Weights of a small image captioner: encoder norm batchnorm, normuon at rate 0.0037.
Rows from block 2 of the image encoder of a small image captioner, named by matrix and row number. Rows with one number belong to one channel. Each number is 128 + 32 x the weight over its row's rms, rounded and kept within 0 to 255. All counts start at 0. Numbers have three digits each.
After each channel's rows are labels from the 100 images, of 14976, where the channel reaches its highest value: "strongest on" is what is common among them. Only what is clearly more common there than usual is listed. The data: simulated stained blood smears. In brackets: how many of the 100.
# convs1: grouped (8 groups) 3x3 conv, stride 2 (encoder.blocks.2.convs.1.weight, 128x16x3x3, each kernel summed), inputs within the group 0-15
# convs2: expand pointwise conv (encoder.blocks.2.convs.2.weight, 256x128x1x1, transposed), outputs 0-255

convs1.83:099170137121159180195125121126130103133084154175
convs2.83:091111139131138082135097116098093092085220033119161139140109181135131121104142085137125061148175150132092142151130123190138162117143160107140124212116125188114133114123122111089141159219112183112171090151167131122075106061083117148153114098102159160074139140120141106123112113142140123090104087155167152154112102116080133095131157128149120107160207099087134187175143062142094131119096165119108097160134134137181116168169156096107079131133136109115088130099165096162045116116075206114147165111114124115112125113136088114070126111111124139139162143119157103177151144165128120164228147192146125131122145110085159183088119187122126129139123105151176118207051099086106089114128106103112112135098144113110167109074120127133060117093081150152103117121128146149112093130132120
strongest on: teardrops (100)

convs1.101:162108139102103139071097102127084058163111127126
convs2.101:123110109112102068101125148114156149083157170143131126057155149113141103126113158136191170184129130133130093145136162142124135101124188129149187135189142164144138160106131147073183120117092158136132162111157121095085096113101129122146098109107085116048227163135124170085121148099112083125127109165144095168124143142160123213133134114125111139151105112152159151138147146162120141123148142130152125104114122158139124125125106123136146189171073165101103191144154159070181085113125094135112162143153076155128151119077135088079150103091130151190174151119116103104109114117139120123140176174154141166126112094118119144134034112119171083189151115171119143121110147110076142132146099000139125146111130137084078151122165143103162151151220104127161133149177052151148188138187143
strongest on: crescents (85)

convs1.69:096152137164116128096164137106074122142155068182
convs2.69:094198106114185114121173132164139127157174156122105135142111087109086103101083087089133136094140104110061151118113148122134108082163151108108111098145138084190161096153125094148100124099115156158089160113136123089150112184107061087097078170161135151062110152137106104160064144093117103141123113166132118163173118076124179143120084129139099139108143104154127096129111089102068118144132132141135131095082109062112103121100178140130122129112113169112162150157173161103237115142069136222122063118192074165144074145125126111102106119124144142142107104111128114104190124134111155080073159101117153134146154074152175194165115124149094139166162166134149089117122087107128208111090071180137167098119139121125108104150144133123071081104143112162174166136116042092164127123088183
strongest on: dark grains (100)

convs1.119:105138090180141114138115135197076149158107093106
convs2.119:142145121141137109091104156130083126134119164111106117148161122107122137127153121146044129111118196124163092134160151143114067092102134187139131119127118133171111144123152093192094143131142086200158154059146135098156131165141125114165093104140079120157095094152136115174117146131110116098142138117118156080110164087119072154142118106185153117091105084133107168100103101079100108168061144086152139153158115073110159108169091178131142155077139089152085116136107131103086152151124125171141174146110032166098104097101097153141114108119131116121103157167108162097122135063147166132112094094115144127177101137185101133080087116102093089015137164159115136119129113074118154096142069146176080107104112202105077136047131068159090150164168116151209101144114109174110073106069129
strongest on: lobed nucleus (100)

convs1.15:128107139157177135121065104140113170197125108154
convs2.15:112140118087109101105106129090088139163139049108151116133091148104106105096093100065032147098078118112149136089102115124143185155120162166064098073142120098075148149101135095085113164093107133142185138134118103173126131163082189180119131122121110098164146123141117117116107146103078132074081100141173141075146148189101108098118113157126103057115116140140161105160123146074124130096088170109148175138126114068123091100119137103095168192069088152157172145177086087140167136070098107132159138117136110124149101060140102081115155177132127127142082164044092153131129138119112156067112052099155116116101147135102115131069116185142128088079116229132108119096146151155118146098114080064104084134134085110109117122098134101090122129077102067085143116185141155119118121119103136
strongest on: lobed nucleus (100)

convs1.13:175138149124144171165130153099098157175172106176
convs2.13:135089133120102186100141181153104167111097108144152072133164093174152171149122142190142102065187114089082059108086117100074105111117121098099113148093142110106156115168069111097129111141119068198105101136099072076108098160106113145190132118153118095153159136169139175207052121082122118124082118164150150117124191116111196154066089088157090094106086108119090140107182104126091106092152153115136177180146147139108094142128129124130123146119130115098080093182113081134174121082087069089104128174081122150105131145085120114169104096100097156148147134136132104141105129120077139160153086142156112142123179081137141061133142087150112200189106148144123162081095070138080149137131140155126185149121103132125198150177135125112106122114110152117173119122112093118125095190185119
strongest on: round nucleus (100)

convs1.66:121193103126152091050123093102156125120101122127
convs2.66:138149132156150124108113108152093138165117128060099095168097148093133084092079104140128100100134075161144093181151125165099109158122115099146108058088154141136127147171100145131169086073087136117144143180080134175116158058178161152124181088107151122098102117100108130141131143118131131111135135133121153101077125093118146038164119114131122116113107099131128075128123124107135145149149133049139091167084119106131106085124107102119161153187134103097087141146149119103206196130079147147113095094148142172169104129116139150084157154111150099140107105180083172138184114142129046097177119141063138172192108135147090090147166099083117076128181134071081089076160140194083100155061153082167103064096113158076197148092154163099138179142124178135132114114129111106111145124180160
strongest on: teardrops (100)

convs1.23:175151101118096163160137110126085097107125074074
convs2.23:143162132180167095121143169132097113094133152174094119086132111190147109139159120190143141094170142124113076101139120103138111120198123112130107116140112130156119129184102117111176049165097083147140138161113112140131143189129102151134073133127127138127130184112084111144126107084139074182091131130126108124204105204139113174138105095143142137148111155048081151182153129081131112166088150074106129142080173103120128150184109154107121200100137114125144120159133126104188208095096130173162128111217196181172107123096136108092127126139154119158122137133087077147091154181123126125114174106191114109198138111099152121107123131120123190060101131133160167166149115089152118162127112119121116107068136197098063090163139089102105094172124144104117147092103207162084151115087142
strongest on: band-shaped nucleus (93)

convs1.124:100125086099162092149119173109096112116174105069
convs2.124:130186105138139161173253127037158154087156085119127125138155105151129084124136137105136121096180110088129092086161138121129178177200129104098156130127114138119132191143080141118190117167170138139178123143127104113091128139139120123152170043124081150112117131126120159189076118115141136130120162108170126119128117111172157110122153132098163116161137094147157100152094162159209127076100146181108138174101154096121097153153107099117092116118111080107151157061115189084112126081152151125180075113095173204058130164129168159119115086105175109158142093135152111127152177185179131129100140105117127124070101100168185147188110114154066087135095146134134150088202107150116132114118200114147157116106171131102145125113143129103076088089149115118123106133103118123094191115120109
strongest on: ovals (100)

convs1.56:132110128125097146097210160132135164120143063135
convs2.56:143159093115136151116106122124151113114089114162121134090146124132135119171144132118075127213118129147083098109088087197161131112083053152215153137099146111125134112106132153125201113162209147103161101133132196135139062132106105113115129161090105153063118142160126149142116129130145092157124118149069144091094113122182101153108108157159079187102139160108101096097126130136183106074131129188138083149151074115122134159136106122123149198094111144103081159147166083141165163144095131080122081149158146136129095067119082123073117082097125122155178079171078073166145075143103142113122099083154130203111172167100111173147127180132149169136105107172119140079077115098122155136135056115131154146107184165128137124111118153163163176194106139166097113104137157133126135089209073
strongest on: kidney-shaped nucleus (100)

convs1.62:166138128128114150080122136158166155085154056158
convs2.62:140145151097130109192140075154223153129121116138096110127172160180130142100104104129120075148153131127149185080136148157107128175117091132162151119130105140066145114112127147130142112146092103144108121161111022109136129102099165116136131113127102118111099226116123114078175147147123148128153113146130128130153164103137255154135131143178144170173143135107143121155167122099130088080168143117095136134074125112133127137144112139115057163026159114120122153132112066134180158159114141107153164087168125104106122109212163120130162151155135218157107115131135175163102093198088156160138118132139155184078095149162119165105100113147073163083132151114107148152140125152123147234145111096100142127099140147138160106100174111112141092151115094144157115132114159100162137145140150
strongest on: two lobes with orange grains (100)

convs1.90:201165113158179136173124173110136116143096134133
convs2.90:122132182138123153108095119138140191139150086069120076119141130095029148110113181141131129121146146142127114102124191146118148105157093118158100159141132188132140149100157210092152091075158150120123163142128161162186115139155132124173030102131103153202109086137058131098150122096136076139093151140147143111124158146091093156141186087115178151177151145098107099089149131151111161072120123075158145142097100126129194141138147109121084141126148073094106119089115083122129146145136166149148149144152204136098124151191114160092137090089096140141114113168128095152146078126134063128153203162116107098036125080109111145093128142136168143141133134099193141109120126142113089112142165150122126106161129177038121113134056092093106080151151109117094146103100094101113189102198100
strongest on: band-shaped nucleus (100)

convs1.61:176173116121116130070111122152197115141150083128
convs2.61:116100103138096103056155147150084160135178167127158110106118105176161124129047123153135110167173088109091172150168118127129118085050117144066113095122134127160131089129135119200100226171130161140099100114188072108110127083117124118135074108101167108121155095122099138094103154097101153134140126109113116128141131051101093147087145122127124100094153140136149170081183108087164149128085157134091130089112091089074133081102133133106067049127157072166178161186203068143130183120183126101123121094119058112169132160116106150150116149103113146096167137089072116147137099140088069076132114124136147135131067116117103106151102104130120202141137090084133063143087106122144121099097136093079152113125112114087174120140162103153154134101199138146153120126116168167108148078158116
strongest on: two lobes with orange grains (100)

convs1.27:109156124127125140120188146125132183117124182198
convs2.27:125103139147139153138136109143159121127062175140177126103161140146135126105169134111144172142201163101103180107127091079109125121122223142124126118128131146127150140121102138132143135091125137133112128118157170110150117097245113125114149092092089115099115149128123134103138138107094145103135112128129115164119165140093080130113128169149117135134123243135199107121110127125121157098099137131132108161101094152104126118214110241130103199082118135254179121146119130137133155151137107138119100119111131117147104149128107142106142098194217149146107125120114134136090114160160197133130176125144142131159156173160207121121167137119128139138100128105103162118106088102210046124088141085115192174132118129149093094139150100241095094133100125137151145112097145138074101129093135
strongest on: discs (100)

convs1.98:121059122082103125090119156089126143165079096126
convs2.98:109085144108080101149155101116103114156164085144086131159187109129157122091104131107154143088133120230108114122128144162127109079121164147157062097157104166173111141152140100128096125138167101117116104125173102142145091143188071071143098082061099125120100158135131106105141106126178113107231095122125177131177113109083073103115170139139137164134087188135119152179102093156084147124056137157151107160150137148120159042142133125112158143186103155068182151069142173114096125157149140137185088093105131150115201182111128162159093142178176112137120167144139114094120120130135153177178164143153115162106143099186200108111115143132111112145104144126135118132125131066115130136120204134111126127168120151113170169104117064185107155147109171135126093048120054134091122126140155
strongest on: discs (100)

convs1.18:152096175126171169130062166140120127117166144095
convs2.18:121153163096136181112152145196170146173176163118172151115177149144152134095170144107135131136182123154075156111109087096167125173116108108118157100140118226123114071181112145111148081063122082131119072112091176138140120121147126114170087175143094132123157079116185138081173106117117109122128098115174123099096140067103155111148132119137102074159079095106163128157132130129116148121170141108106146104127089085143140132105148154063105117182161135155161103108076162112075123103187110075080102103128132095154115137139146118164158120123118119176226129169084118170151093125142123199119080154106098148092146068180144089123119183129180119120129138095123128144100132121133144134167154149182085145134194063165193180103085104087145089135192109058127115109087143197146124156132146
strongest on: small spheres (100)

convs1.76:174121157138106136146141121200146182089159141161
convs2.76:096080094105104150108111134095169168169097129119094100125160067096094138121088130107147110121101112101164146154147130128083094192136141177150155120114134094122135134147167106141148158081150105135135199115138099131098190141104098160119096156129196160122103094141158164155112133123143126092123129081113129121147111114109200109138150109121153152080115123138086127162056102124107108109147123145175153166105116152124098072090108114119143104140099076090126165160124078146205129147138113160108120148059106133105112098114131139255086058112097142107092150143088082087142124152064118157150139133123122108064126155096144063084192081104152219125164133133128089111091106123131080102110116116083139176092132118144130119156106130138100134116152149097120163167239113194186111229091127
strongest on: lobed nucleus (61); teardrops (52)

convs1.6:134100143101119145133153105096138089083135124037
convs2.6:167128131112164139150104124084055091177071135106132067142090122114080227168126131156204101115152097104124171123067108124123111217056112169099125138124140150095161100153077077117129107188124128134100047137145083121098116173111118124120127140152183124196106143255141126197136144141127132061192172099199170153111149109113174113166125097110143159106130128189136128122129148169107123164122170083201139138143145152101138119111108106195117087119158095114120124107158151117133115097125136128097102195098057098153120124134116102106125132108087080174156093122126144163119155113104106135140130100105115131132129097122110148141148139130133097144071143130134111112113177153117106095110082070168156153120122105163104142072132152126105110142083150075126134104114141108140100127144143
strongest on: round nucleus (100)

convs1.85:136176205164131137124198125112113116142137098124
convs2.85:135180137120088084109164121115072152087203157121086160137152110167122125151085124175129089085101163129155109140161092154143075084131160112124109169144112130134142120139167125136141100169118119105100146124067091134100121112178139113139104105055123088114142094150086152125103138106133133096130117105118153131106122138096128111125143157147159134147137130133177076085202151174160131072133130105147128130113103097078112097173090171151140124197163128122115204093130166173123068121083151129100107128098184174138134102102163161128117128138134088181065154138122076152150194134140129144148199098109218128151132143133123120107136128068180234180087154129170151119117151099171175141104140082126185103114098158118111146054141078116105102113115100107128182189160125116219101220139112
strongest on: band-shaped nucleus (100)

convs1.50:192208137118124133121113122128167143171147097112
convs2.50:113131080104146092108171082135166123135157144112143105107159088122134110133105082101114153159084123078108085110133117112102125056098137099159123199112116142163109101130156083138165017096095148143087123091123193091108070139155106144098160145118150120126118183107105106140140115128141144121116127080123130085080092165086172168106126137114104098105124146103104131144129160095138105135107121107105137029099119113176121113076145115112115149117168137118153131094129212113162237151094104115180097132121157102128175108125143142120084143071114255140139146082088165103156105127171228090106076097094114176138125123192113083143154111129128140131142126147127113122135150183131109136092138137136099182141068106088174134082050156098130129157125157166107138118111089118087102152126101
strongest on: two lobes with orange grains (100)

convs1.40:113081144197105143143167138126149122174187139121
convs2.40:105080140156155116126144090108158112069125136199133132157104090081141151134099109107147132132128155151132133132092110118092115122103063182130085178182131133134137124099106101159065092111108095107114135091169077145029115125108086093110116164110079081093131111116165095166183146165070088077143113111140132101135154110100088097147096149076099180141218125099161107145176095189137138119169155088122089077101117093158077139102149125155154215151130129112108109118122134158136112179157119127073133133231179153143127140074141025085109100167152128163148073184113102092111132139102090119104111163114162141128110081183134105091127132146110108095181132067113084154092108097122143112138161097128134107149148065123070134116126072134151124127136106144165149120149120127063133117133187
strongest on: target cells (100)

convs1.93:202101114199154120109111170106105125139120150122
convs2.93:130114188117085164126172141123127130106147104147174104105120117114167104087160177108039186106076145253244095101134162082083126105156093104174105093098148147149106132109090183096177190119132129091118082120114072211099119106089095243141136140113129120176147138124165152111140126130133144176122122094113185100106095150123113165163088134131123103138114120164120160096095121108143186116138108147092082131170081105170122082114151092147194130140137123136147116133080152101162129114105086153126107147139208125107150176180109127140111133147102113150115209136111117136153113170121096165149126124117105124167147123160123120155092158128103094110134072129193097175071127136096131153136109114085121102107153094117121110139106118090140176114201114119144140152076102101176134107097124
strongest on: band-shaped nucleus (100)

convs1.29:125119125181125113099140110109130201182141167167
convs2.29:102122159080109138116103131141152107087121057124087128131165152066165146120087120141101165117135207114101126127135162088127108066094116087152077097124162132121136141150131155129181112111076067109111114066097229060154137141146079129097143142125105122115074063121096086153135109102085132079140116112126037132145130209118069087123131115144162109108168145158104127161232109118173174101193096105127134079164117199104089113197088214133129085071116106217158075110151088106108136072112117141124139130131162117119147134140136109131102113147161124133163191109126149104089144144115131094110090121093142121128149123147146098128106142151135167126107131096107194114099119134183072078112116157125158173133110105199160112112111103164112114143143100125111129131093095109134111108093090
strongest on: discs (100)

convs1.123:110115105135131117120094122111109117192215159103
convs2.123:108123142135144122094051139171109133121084130139092147136098139165134133110098109149124089136109131098105120108081160207098094111100122125134114160143104108138100127094143181117146079174096103136142061142141110107177036113080084115133105174094105119107100156113118153126178130098123134121111107150124181132149158119171084103134151123122123112128157155141156131115165124095149069097119093224136130118225119137116205073158145146140082141157119099114128159103114134153133162144189087127105172130149134185103116138126213116096087108108096139145104163080161127137122086148195087088098139083115131121132129083183067095171155161128193091151185112141092085119198126086109126107134090088122164116167112148140066100138133107116193112000144163113136166157114121143124118111137141
strongest on: ovals (100)

convs1.58:195196127114152103115123100119182136120171119126
convs2.58:116105104125124186128119122106138121106091075032128089122143139118100087102107118095120208124113111106087099129114105122122121078018144148195124128150132105087128174096110127097144225177073108088107131175179191178112119094106114094118153126133107114150100216123124101112138136105142093144120104123145104126098111102149103085152098167138141163146119111166213090147100114097124095142120133115131117164151152093151111157103173097120150092168142192093194169133164166108149224115137140065060133119132060169143111107205116124120119115138114176120111110121127141120104197165104134112120129104141126121131126121111199123091169096099130115117086072124093140130111081066123127066161109166102092109123122080093158048151144106122128127075098146124115111123121159156123124114092181
strongest on: two lobes with orange grains (100)

convs1.96:152100113057088131067103151131102089131097113123
convs2.96:117106083131061115108176111122107115132101108172085103101174134064121115122176134113163142140121094152128073190113132040118155122130233157126148095158105126129141154152133137164163100111197092111125104146095168122098094120105119151171253154104134115101060069137124172163131161140125157171128087125110100144159092145147098134130143157140119194145138134164097170118137117154161133141098146129141084147168149166137098146140120158185132147075163125154199150052133111109109060133099082123150084145116148145104078159173127153102157147153176112104138157167090111097157217171061129134156061166073136164150174162107099109114117179091109125122124122116133146138108125148152082208155128113085151136143141108148127089182164086151112141122158099129098107097168114160170139114134092
strongest on: discs (100)

convs1.7:099125120181218129116120126132121133168123142079
convs2.7:083187107124143099135151172133101119146090147092149148159179159187134138095150091116161089142130128065145135117147099116220128206172125142098146114125113181147255109141101103157115129109074129163179107116098125085134150111104123048150143142182103152110121090125065106134172195117120169092150118124116165170112141130132167161025120079103151126148108088094161124120122117116143077123110214128235173112139161134103172110116069120109136102139117134099095150134106115133161142098114125220103093131085167148174143089137121110111116118155138145100125126127156111137130100125146100100102116153166116155093146079079137118110123141129114160183104094179169123094106127104101118068114137128145071107101110107143091104164076143112144130147068158104206136090132094157109136122109097
strongest on: lobed nucleus (100)

convs1.24:122118124110131123199117117221125105108137102117
convs2.24:140101153152045139136152150103120171154125128093183082159106242114078135112172139156179128164121169147102101134255101172135181098184127132117099125170116108210118155131115060135154173092095136112158113142125130087131134143168125137108185130152178128114122160104082120109091127157098139127113151117143089138098124141158151117170085089133149111138062153116086126141125113049143138082111106208164109122154068179114176110102175120103109155086141112126124114104102075134167148105169123113134162112156107128112145103123136143145169178129159177147133126112121103102211106116204138038086137129115089119119080075150133125162166141078156104126190119093155140137106122131108148148143081132164112142141060124168115124155145141144163091098161111162126112153113128101130043121132151
strongest on: ovals (75); dark grains (36)

convs1.73:099127164154142113098104091120086156098106104052
convs2.73:133191113132063139127152111128169129153147108202070097149138108154104111093090124078147122151127081132107167128166088154151145121067142160125157129092095115100121127162153154159144135143098108115123144166154085147167107096122111156130085140148135119170174089083104146141143148222111144157135185076124153155163162097107117122084062047117083139060152166164153123123160177114173148129112135104122138134158136133179110091097076060126125123108087157120114051081091181050176122158082134120114068123183191102127179109151092093162114109134086135129093096121138110070156167133147218127095135145129115107093193091100177131135135139126131042130131176097130133142114151111131112161112117176071122151172112134093135166101078070121128093142146087147110137117139166162145131191161148
strongest on: spiky cells (100)

convs1.77:150105130125132134217143173086128135134122129070
convs2.77:126123120088138152170078138119203077128162141071109184106157112124105134150122074105094116078137115118120090143084158111139080236162189161157109157108090135100139131093073160098123109100117141114151125138136149133143111201136137157167126124117134107095103134147146125225061161148153098163065112074155132109125082125119222121146092096097057124133170159137188137118094127135086103081199118097116150184133045113139089163136109138084153136202188126114138158147104108135103134123174138129121118120140139149138111146135118114072133055129177107113128148115063149092121178143136074111117148121155152206163193085130094116165117137114091104157140133126151109186109148115183174154156158138144109086142077110121165088134144097145153152121203130132135137176100101140107123156130127
strongest on: round nucleus (100)

convs1.70:148118092152133104117128110211086080125119169117
convs2.70:090157134103066060100142087090131201128125190132116164155138131155100115139078136107119100124181125080135135137127144122094089165120122145112129156104135150089186148142152177089150064161108132159162134174137086158149141178116136138190089144155112105117129079143126165113124206181111143124097116064110156113109186157150156067107095157123139132143057080149108147110153159050159143156213191137148174139104147179077115141103173122103167179118126195116114160088144072143060173086131102151142140109173177113147140147168147076095106098089125110126143128124142121121133094102118148137156161141105146106109135151205144139134117167142159109125162162142100175128113100159125144096100107118057155152182122178140126094128109184141145149067129157120173206114149065070111088104132091
strongest on: lobed nucleus (100)

convs1.64:090127183107143095094102117123081175090130104086
convs2.64:147085165095182089145131120100133150136163098172119112136093078121131121117027101132072135117121154161103127183180113142137073095166157087099138068123115164130190170130164142163144143156138167174095131150134124101100174127108151064083192113112166112165148083119136148106132177143095127142063112109136096148110213103157066123127139125095175108148155092151171153160150097124091118100130176108210123076154176144125082105128112170157147086140161165103142072126158147098137124138161115149137202116085152161172142101163105145146081116128120153138171156109079081115200169177097109189152101122185126154128146106104142119125141113088109097091209088137121137167112093111133121176134067125146116064064110101142121136100166152121124047143125123166162115114109139108187110169119114
strongest on: lobed nucleus (91)

convs1.37:123105093060156094108098101133077165094146150132
convs2.37:063181136167100105106124089117181080138138161094136115100142122128097112129120128145133064185139116132075173209165121209144126060206136114153106168124060094108155113144090168110180146079136130125147084140112164121106124160110156111149101108141121062129154124097061108113174126129108089158176115136144139137093176137127080116085151121144134108123149161155121151126119145163132127144181117118100149136135108171096157137115107061185129082167098100124129080147151149111119083098156127138120105120176097165099120142121125110161083154165111132143117123054135132147130157073074184083117125172098130186133184099187140156062123099131125162113115116096200148087110123126052167024122155163068071149114151154118110105195127168084125122090175149140128119091114083082148109119134088
strongest on: target cells (100)

convs1.106:102144122126102107169111168143061201129139149115
convs2.106:104159101114126115146115143128201036164141153110144156112122102125155137163160136148104072243168172145125092079102102120122160091130065133179144140100093094109126043159110143051154154112140172154123149128105119131099117120145078143105098130093083107135119121121156101121156118134148158142111103143132055126164129168115091122121098121125113182113104105134134126086052104167111140052156139071152087157145107136097114163164166204127099128127167131110129078131139125120169121138101142162074088114158074120080144085061113148139104101117155107128113157161069102091110088168127105082107095154121125215130181161163111081126078161070128125120129127112159129151107125205171183153140153155073124085153134112162111142101200138171129100111106099153118099083067141116159073121148119
strongest on: discs (89)

convs1.53:116127129117129182097173129191134181093145086112
convs2.53:105123095097158169119142134103117083091137173106127110129138128099079164132079103153124197126113100140121060122136151098094086149091249131099125173157098103115128168111113082144135131175098111124120165135123084104114123095112120105167101117142113097123164152129145114121109158150085137161150124145118100054095155082128165063114122141150102102111135114078122159113136120116112085155060135132087137018098161128176138135111129093054119109133103124078078104139185190123131117221096173121149148176117130102144147215112142115105087147122098073130102146134125129106094160111107143120097172182122140094156208152158175095160104126127095108064107152169122114101081144124093097137102095157150151121126142139091141153112145214081140122127214092132088152113152165093127185128169084
strongest on: kidney-shaped nucleus (100)

convs1.2:147113185132135060176100175135157153154141123142
convs2.2:150152103103072106117156138193137113123107082099165094127109184121144076111137122118151104082139118113096076145101117099086160137159118133074136091127108185110162109150126176143133140162171106144214155117040173130078133151123116201182158129126082082152142128123151156169113133152141154178083098185104089102100181102153092068071117138074129147184157140121121102100112153176124160175127121125135169195140086094118125094106134160150139091111145179129121064165158136150074104080122132144140118134096114151064112159086106107142122149139095123106210111155142095203147133126180132113142112170117108146119133134168127127138130184180134116138169092130073169083116152116111117097224084147174092150045109129142132029130105137106113120121082150095150104114150094146089118148102131
strongest on: round nucleus (100)

convs1.71:066139162155103175098100168087141142110145115168
convs2.71:117092116129107129191149117099056113150111184069110110156123081134108110131217132123109212143126079140178065111098126109150095102094108094064137081229083127168104127131097129180141104119136157125155097127097124061145104126122140091129078146117128125135131128092105131070078111136141148090117092107151135101103119150145142119090129139125120105098156150078139123147087135116127125148093120125133108100099193083114058127087168129140099104186131141092124091076190039127158085058168144124102174102116093107102169087132104092151086072102157099166136084114150096136222088189124121127103181097115082136123105188171141118135090103174174108115128099118143173086078182109111159091120161173143161142118130132079117156179116121117089130162127124143153141107149152124128129160184101
strongest on: dark grains (98)

convs1.74:109140103110145165104146189174150164090124183113
convs2.74:125080114129147097118110156146134160152132128167139107107123161166078148155090162124160151176097063084237132082109118147148135085092146199147121112104097106102077153135132066115134141084096125137112095179107154090120074159136092107132143152148130152145111160131149140148170133079159103135121118137155117088165146117112060181164100117210189138122116124128160008117136084138188114088108123089069099104072174128192125153129143122160038123121129126114151097163161061100102146119121118136123097148147164112140153140136075109090149108105101125141173117131117093115148121164137158115166135159098113112092075049133118132149080120104099154137094137179184190052153081068158090122131123135058133136107142173120166130112154083122122122143137178120149138147153088132198121133135087
strongest on: teardrops (100)

convs1.88:125081078083100133163135111153186117110143078123
convs2.88:085090116159114098129080133134132194177122121147177134153130147136134124121123130207106128095144122155107123131102216108133135121141118118150107090117136093133122114132038147133130100094127104107175123137105146171063124119115121110112137080143144135133099177129193085155125080090192143095088121116092124159160121130094140129128113126138135076162183138102160190113118128136113131137232128137090116130126177136122125129101086131110115104159087091138092130127173111106222133145167187120103106151146169110119034114162113068121145140097113149108174115101079148188089057121120102037095129193134146114102098129105121118102133098124067136144140120118217147176078107109121133085128148071149127040124109108140167102097153137146131068071123181111101125110149134178119087161048105
strongest on: teardrops (100)

convs1.60:118068133147091109085061151132155113136105084116
convs2.60:158204146188124112056132093147083124141102145144131166092135095102143101105176094161138159157144126131134107127099224143112116159168124164159127093108106087079118190124107128152148074223139141122113136094139116146122138133158098149131144087121123054131048129157171150095112116163094069074159117134118138132149104120087149100114230136110111177104152148154180123144090170100152108097134149133119087161114132136132151113146114147151023110126150142148141153135142116080129127090134164094141155142096122113102130106126125133074164138118099120126141165139120114142109180118117172131170084147109087122158163144152104148066145139121134162136111183126165125128120155196148183175137177097156186101063176124120119205148120040164069132185140169115124155095159067146144152151200101
strongest on: two lobes with orange grains (100)

convs1.103:143099117145171212113136086121151072125123115120
convs2.103:083111170111119123113121142132123198129178141081116123047114111130155140128156136098139139121116132138162224120131139143131126138146223155179063108117118115135123098123162135141124136170149095124120100136136132111128106147163118184128091123168092132107255077129093158114159101099108010209120099141114140127144126147111128080151129114116145119101131136148113131117149091142082140096147141103115117135116085164118150188132112085124255136101133195145104087169143128115095136138136116123121130166122127111111091119125105133104128088137102086115105119076139104117172140080125157103092139142215078102130132158160092139137134137125074132149155142122141140152125118115119137152114093047152118132123140128121091070149110170134103029122065106143114177093103127165117094114163100
strongest on: crescents (98)

convs1.52:147163130107192085104125124080123157193120106130
convs2.52:107112183094150122129092153121127161120110139148123148072127121075074098120084076115129149158136117166119151110110116097117119140173114192159115148157126153138155134099144178096043038207180133160078155093114079150109123106099097105096107064148128124080077117126121094083148093163126113101160122106114089178097150084142112143121142113100128145125170174106139122153161086065146133060071092146150121045158157152060127170135130118113168137141118148138150116115095102136145000109103093131117141121176086089130142176135156083119124115110115115086093075138144171125090089175122129153101103133143137171163140074226156130137136122097129147091151138074129158126126170099099092127149070142107125157120141141097103121095088161134106183177155102156103148096097104121133136127072152
strongest on: two lobes with orange grains (100)